Weights of a small self-supervised image encoder.
Model: arch convformer, depths [3, 6, 6].
Training: adamw at rate 0.0017, 9600 steps, batches of 256.
Rows from block 12 of a small self-supervised image encoder, named by matrix and row number. Rows with one number belong to one neuron. Each number is 128 + 32 x the weight over its row's rms, rounded and kept within 0 to 255. All counts start at 0. Numbers have three digits each.
After each neuron's rows are labels from the 100 images, of 14848, where the neuron reaches its highest value: "lies over" is the class under the peak. Only what is clearly more common there than usual is listed. The data: rendered landscapes of hills, water and sky.
# fc1: MLP up (model.blocks.12.mlp.fc1.weight, 512x256), inputs 86-171
# fc2: MLP down (model.blocks.12.mlp.fc2.weight, 256x512, transposed), outputs 86-171

fc1.390:175135155165160106173103123127064169134171110141146174129117152155138119122109152134144160127117156152115148091156133159088151138162100133124152125068119151120148084142145173114118059179137144151098103166147110109100122028105138128124110109124177118092193099
fc2.390:134152167158160129121088132079126155075093158132120143167149112154150163099122141159162082140160107073150127147141163147121152151100166134105205151129112177049099109126162133186115066112088071118143067134085111089137161096188108075168105080178082051110141171
lies over: water; steep ground

fc1.255:099126083156126125117117133119142099160064182108145128127149159122197096123112089146122130185141108088136123116085155175167156116113108092146129141166120167146157086135111083127135131100065165130174149149141116110144136155136120146178138142165057108164144109
fc2.255:134149155139138109163142117158148096150112105139141162130073126138158199100108112113139178043084102149146160132125143112187091157178114120131115163167159131117148136139129164115093077127133130086154130097178195126102144130164109138136071125075128143153080176
lies over: gentle ground

fc1.259:165164080102160176122140146086147174090106179140089147118169063145101125126180135159142114145174160080152118151105158099122177148085149111127124125123122102088164163135137131116145136093049085144165129168117101121109164076150148095116175091158076141117116137
fc2.259:101134077119125124152120122123113169090094192127083137128139086092140136102149181079131083139169141110105125113142097135098193154117149150118167151175121138070089123133150090181155169128120142119115091125065072054200085182103084126127163120159110131197134102
lies over: gentle ground

fc1.238:195147178170143060092065108067116093100119122201100160125126127095160165230128136157134161099116120118175114138112175117166147143151209161125133169123148122105114097151114135117092135141150138109136087139142066092121109029173147080148163094112113127173180185
fc2.238:106153164167178099118121127078148151144133110110121111110078150125148153152047102172160168124113076101147102149170158201124095134154153132122168127167098180135123160102153065159121068066120093149145094136115156110138172115135151138152092142182131151095167161
lies over: water

fc1.388:141122133105143102154117140132135086126132143125099157175095141123178140108111101147152107214146142153137157099131150144169132142157096137086075178103164120113165107126105158139132096096083160112148126104145063125165122146132116138175184112159105122125169108
fc2.388:169132214184144064080108094121163075161123127109144087134046154138121147076116110107105111161185129133135097145124183164147111148124103158130152199133086204156100067137094125140129073140110123149074134089171104112154131145142098127101104150128075119110138170
lies over: water

fc1.198:124112076151078157133104086097199151140085141153116098099180132160150088121152070115111102165148088126101130165114084124112148105107179113122117105151154154102079175052112076108144118087140080101100099090115108137137146115133146146161163163148126149116120106
fc2.198:152147195147182120117140104073098178077209104121144100140115127139160131082130130112166091114104107113109091131116100158150170169138157135133142148131126184079115110171165128127104142181118150143143085110103083084157136053123104125133102154147166150138149111
lies over: steep ground

fc1.2:117161201153187089083112165055137082082148100132160115163123157085074101128098113117144120159135167176149107155142116194092129137142129088158175102188118142150132134150145143101092143148162040164152138163103073114114210141158132063083102131157100126129152089
fc2.2:168170112145107126165133125146135149092143129157111084041191177098117095204096136167128138168158093155103144163152105152148159129145114178115049131071045105129132107107159186108151132138164123151100105124136087141131053062083136140139141099159157152087127111
lies over: water

fc1.488:095090103157097146116133086097122152198102128111160196091122160112205092163140045126108146128108096129135108152126139158122171043136117127170114126129114169173103119118144083154141093095094140140095102149125175095085155174151126175180125145092108121173192149
fc2.488:141113146126146098096117105124089126108129114094153156122049162130164167133161126103142145061119076118089132146168107076166117094230083169094163151094159127171130103150112164122082121122117147163120098112134161155106108085091124139124135129070124127167082128
lies over: gentle ground

fc1.0:129067066106169158162109080108197134147081104133142149154097143154176136111136092184121121134113121104111133085143159155150181130065092174108123152107173145111112117095120058122220081124107121113150102093189185098135114130111098124181152070135133149087143125
fc2.0:157103156102115171132093164103131159160172094142140105120141113116149119100126173119139140091153093108133134193117111130131147179159109100203092111153119132100176162171159167137156134165072174137166113081078120164155196089148077184168113157127194159132113135
lies over: sky

fc1.334:175106175126153098188141077157175142212142147132066125128099114137160149153124148127120133135104113159132120120135111110189109126106087164106083186119164081115153167093118139133148109048173156115124164144116128156168162125151100113129223088035157082120102138
fc2.334:135084137128161073116112118146160036184113083122142145164078120085198147159122123113129188077118072157179107140065134103159102130141122160131140179114165153156157040131136103070153067048125172123162108126150151131158136142102099139166144133096141123131113153
lies over: steep ground

fc1.66:111120127109107074127135152072121130107149130128115146106194088073148101191127070149111096185120105117147109190137043129118215075154109171132147128089128138136116108111173109181106150108147137161099087128083145117117091044130150087186149091148101115139133125
fc2.66:152109162188200101176116111123128129100172078106149119123176153107118104124141110122142139148157178187131115150134082166120144161106127131080182115158075152132166105113169153106148137170184128179147062143122139071124165117095109137125155169197149103111093110
lies over: gentle ground

fc1.41:178033150128157105143086126140092122145145090125120120162115060130115159204184140145096107095055145175155097090092156172061096133102171169134176145117219129151079105164166147158123122190145140109101093118092157104139107124174141084165150139087155128104093157
fc2.41:135094111119128079146130107178131100150066089119138127171111183113165105153093123139125114129084140177095137110109128179122109108113127136138196175115133135129107138141146084128085122117212177123111059108136143123144098121122140134156170134108134078116079131
lies over: snow

fc1.8:134111167161180137122070173076060139151152122130136155140089092152094148132182146115141143116100174131115025108137128130028080134134101136081093112111143168132106053145172125152092104178105172163106111144126106109079154163123068112114068174148135086160119105
fc2.8:122093131153189111185177122099147155139133109121136177090123100071122143139108171112151170105095085157164113106093090141112115144093167141100094171097119145123178148115126143099100148072177170161153110134075083133097132111091076120154180116102110082121083132
lies over: snow

fc1.265:166125148136181117104123088114106200126178144087112143152081117151139195123113128138128086122020129179190097073130096108100141146099177110084113144154174138096163200127124160117100128079156139157072143114104141095165177094138171107125150154122163155073214149
fc2.265:138070140156171045116127155105096104151131086138117163152070125131159181117123108096104132094041136169081099136123112112108077107176141175076172169060173172156095125127116056125126068104186165151102070114120127157161106098091118126173166104092135142144104150
lies over: snow; steep ground

fc1.143:138135102126084139199126099108123177154128148164115159101155126101168098102109152182130160131094102132117145140108151109145122073107137125095030140140132111118121114148126191089093126134148164120136178117170113185115162150134117152156112098093111084086109168
fc2.143:122129125131147120155207149134158071106138113100127170118066067086106175091147142089106153085077114112070161187149079120197098127097110088102055142147123119133144169130136136100111146098136135172195106120102137153111133129109074139121154115094093129139076173
lies over: gentle ground

fc1.376:173145159137114072069120140113092087098160138165108077165155131113126134146122118126141171162109128140142095216160112111163135088127148130149075130143142099081180173105096151073080154065142152155133142133108109185125161132175178086125195124117096127085179159
fc2.376:159063097078121130118104117115106162143129144159093140119138085130148119118091158175129078128078080097155103124073095108118151104080135166112143108209178102105136170118161096174165118126109108067142140109110177117170163151186096129172138100100133117123133187
lies over: water

fc1.76:162130122103159167133133121121155156074107112208150152135162109151123129173215130122099140146151164133143140142111141151126110154110124142113123096109159165154134120146120127104138145096127122167159116101150085131127115097112086105120133121185128111090137109
fc2.76:115088133143161148125177162133090146116103085134133168151175084109106143177183170079102111088070095138104129113134113125082128128073156124111207099115147161107143089129185116152135133093148177161124065134072153116095086133139145091135165138142138099126104119
lies over: snow

fc1.374:134131157169138118072085062113134112128073181104166152163104154139190130096171092116105144171164146129138115131137184170151145131140126141141127146114126187140110098147107114166097063157073147178112133122119091101147132153143105142150138152145077075146151124
fc2.374:101142117141136146174174110126140174134166108143117093076119133119100117202110115161133160074079075154138144124094075099103110116075109143095152102173100116153168174103201109105128156140173124129133140187116158156068124091130172148108075133104174169097092134
lies over: water

fc1.417:137141183133105114092161132161130113156204100132116115140131107091099121149121136138118168107127112128082143118081149134140148143163150141194137152054116129128115107163160181067135134161184067110129166085125086113162075071102135072156113126035149173071145140
fc2.417:082160108163174075134120165164079098092140116079140168131137151080140160104084187102198138096119138191097180123164122110157115150131173101151119154106075106124082092159043146087099109121170126141149089137148105103100090161025102110158149143138105086148129098
lies over: gentle ground; water

fc1.440:166118127137194115123105082121167095143095073165136156155104113089190155207153152125148142120093131201156102152120111111126102140083130106093119107176183116137136151134125107080152092097152189128164156083161092160076139156142148105130149202114156126074088160
fc2.440:074182070109075112133143133176132200154132159110111100068129144106108115115118101115140172127112051100139165146120082127148126095113139136163082138131070118101192160108073149122086174039126128101136142145081104121144118183085138185093072109119140184203207143
lies over: snow; steep ground

fc1.272:141152137127132147147129167148139152094158109166077069114171085105083161145122148135129128103101106140137139156114059101113117143100168147158151110127122095147084168101142124061113178089171071150140151129105130157094138120100151114117093127138186178108101170
fc2.272:098133103135144149058121115139187085159093104123154153102052134137202150120179060095102118126149122106133147105133155138200144117150100101116114156076157174138170095165074115094191084088059136130158144094169146131089117170137098148143152147130087115126112109
lies over: steep ground

fc1.175:220068177138121092070119163136083069130116134158165100199111118131156187110205097129105157124068145190081019152136131096088107125113183127131137107144236133105123141136133108079103117140152119146103139087128112138112098132219143100134152155120087123119144125
fc2.175:193099162049131126101117134106131145124134090191102115115122084123131165185112144191102082105094104149149117109118143134109155125097118144150161083181174078134139136198167118148181114134099141074106122074087123102129101090161066066131154096067125148119125163
lies over: snow

fc1.214:108077108120135089150138135132141073137092130089154184177116156077167143113132059103106166153125108153132122145153106171109110076111108100163082125174143118167109111165121031118121149096144191218148112163111167097119107155094118141136106144129114141177173131
fc2.214:164112121063154075101081114142164088122110074103151161187096184139188161155091106126174145060093098162123176134165101091182064087156127158121147153098173078132120101161126139125114094084155170121157076087148147168117080085133100084150135093064132099087081136
lies over: water

fc1.311:126144136179193165113114142106106122080148121126149145192120049112127165117208157129113122108093138097105059131128163091095122150109140148067161118132127183109089070165143135101132116106082117183133141094133100179119139143125161062129122155158095158135063106
fc2.311:104145100122106098142153086175208123174091122120144135110120176103186101180106121126114159147120058161188155176119112137200139088083114121133145115123108115130205114098055094107191117049133162092155134115150140134150106127125131153102154140103103138106157127
lies over: snow

fc1.151:122150125166135117086112140075154133117142169134091107131104109080145099175136077142133025172149114109173118159125087125149215130160127160086197174083133136098120143144136137162134135108083157175086116122089086105138108048127150052165198114160103118161167104
fc2.151:124178168182152124175123039126189090146116141139114095132118132125162106123136106108148206158176064090086100161148132142140132124107119146073159147125102168106140137097170067103071093072142159146162114191127083088078164087124124111083088139123127115173104101
lies over: gentle ground

fc1.112:107103163148146117101096154138121137086096139090100101154099144139162086111166079139094124180076179122156153152065077112076128065143158091162171150159116094104127102158096083079100094067168156129160132170153137155152086107138169170182152171136178158166158115
fc2.112:170132082092104115178088097123129160089141134117205155141118120177106103168134182157098128111169131127091153098089137124110110102145163107157173128129150170161062151116185133093100114086163158085109168152141088154122152124133075163119114109147116155107149126
lies over: snow; steep ground

fc1.69:143144061175135173122128085127136125133096096136161222143145129122172155200190149131072121107108176150158127148127182119154169118035148086122181098164135142150118096139129173095153084096074152122135138102168134142060112110149137095113149164105062134125163114
fc2.69:109184158114093095098180098190125116152150135102164109129116189155076115140142094075107155175157160158141132173136137130148106098102054084138095119147110148154194108086087187128103106109117123092105184136157107109103116185118129170058099187130120128147175103
lies over: snow

fc1.341:120118103111158170142140094119157207134138145122125196089133107087152087198126122122141088173159114094149150094110106159111124138146142143119160112073120144165169102151138123166131139092092196147110109137070084141120102072104114053134177122150164117103140113
fc2.341:079174101105096188113149137178143160121092197155081125098107112132134089148136142154150116135195065047077168146136156138133132109122117146099191167121094131111119167121136053146104175086127116128114164137107136107152085157121185143108072116141087173164109151
lies over: gentle ground

fc1.386:141097124161132186084119152083050110119161099148154206130125123115184126168174099128082115115101146124149069106141121149098161135097204097131128092096148152112108163118163129125155106144088090177069078108090131095127114072124150110162179186111112152075159105
fc2.386:178120157142180120145121159084124133077136104143165152189134108102162193152188114083064149099048118180127077155137089101124140114117173119076126091166189160123098111122140149078161102125167083166108117115112118137142137091167168080145170163124128146056096091
lies over: snow

fc1.291:134113156144208126188115164113093166131191072149168115113116085115102138117136136116129109113115177145124119098118110165066109135120124149107073145061117154117111105158198156127123126145131116215114148122135149149105176056104130156142102107131164089044113097
fc2.291:094102135179189115193161115083163154140174128103114199074110138059148141168086128126171170100111040157093148122140075140123142142149115141087088170033116162128163120126141143140128137090139143145124109145127105122093108093076108136195144120122146111163119097
lies over: snow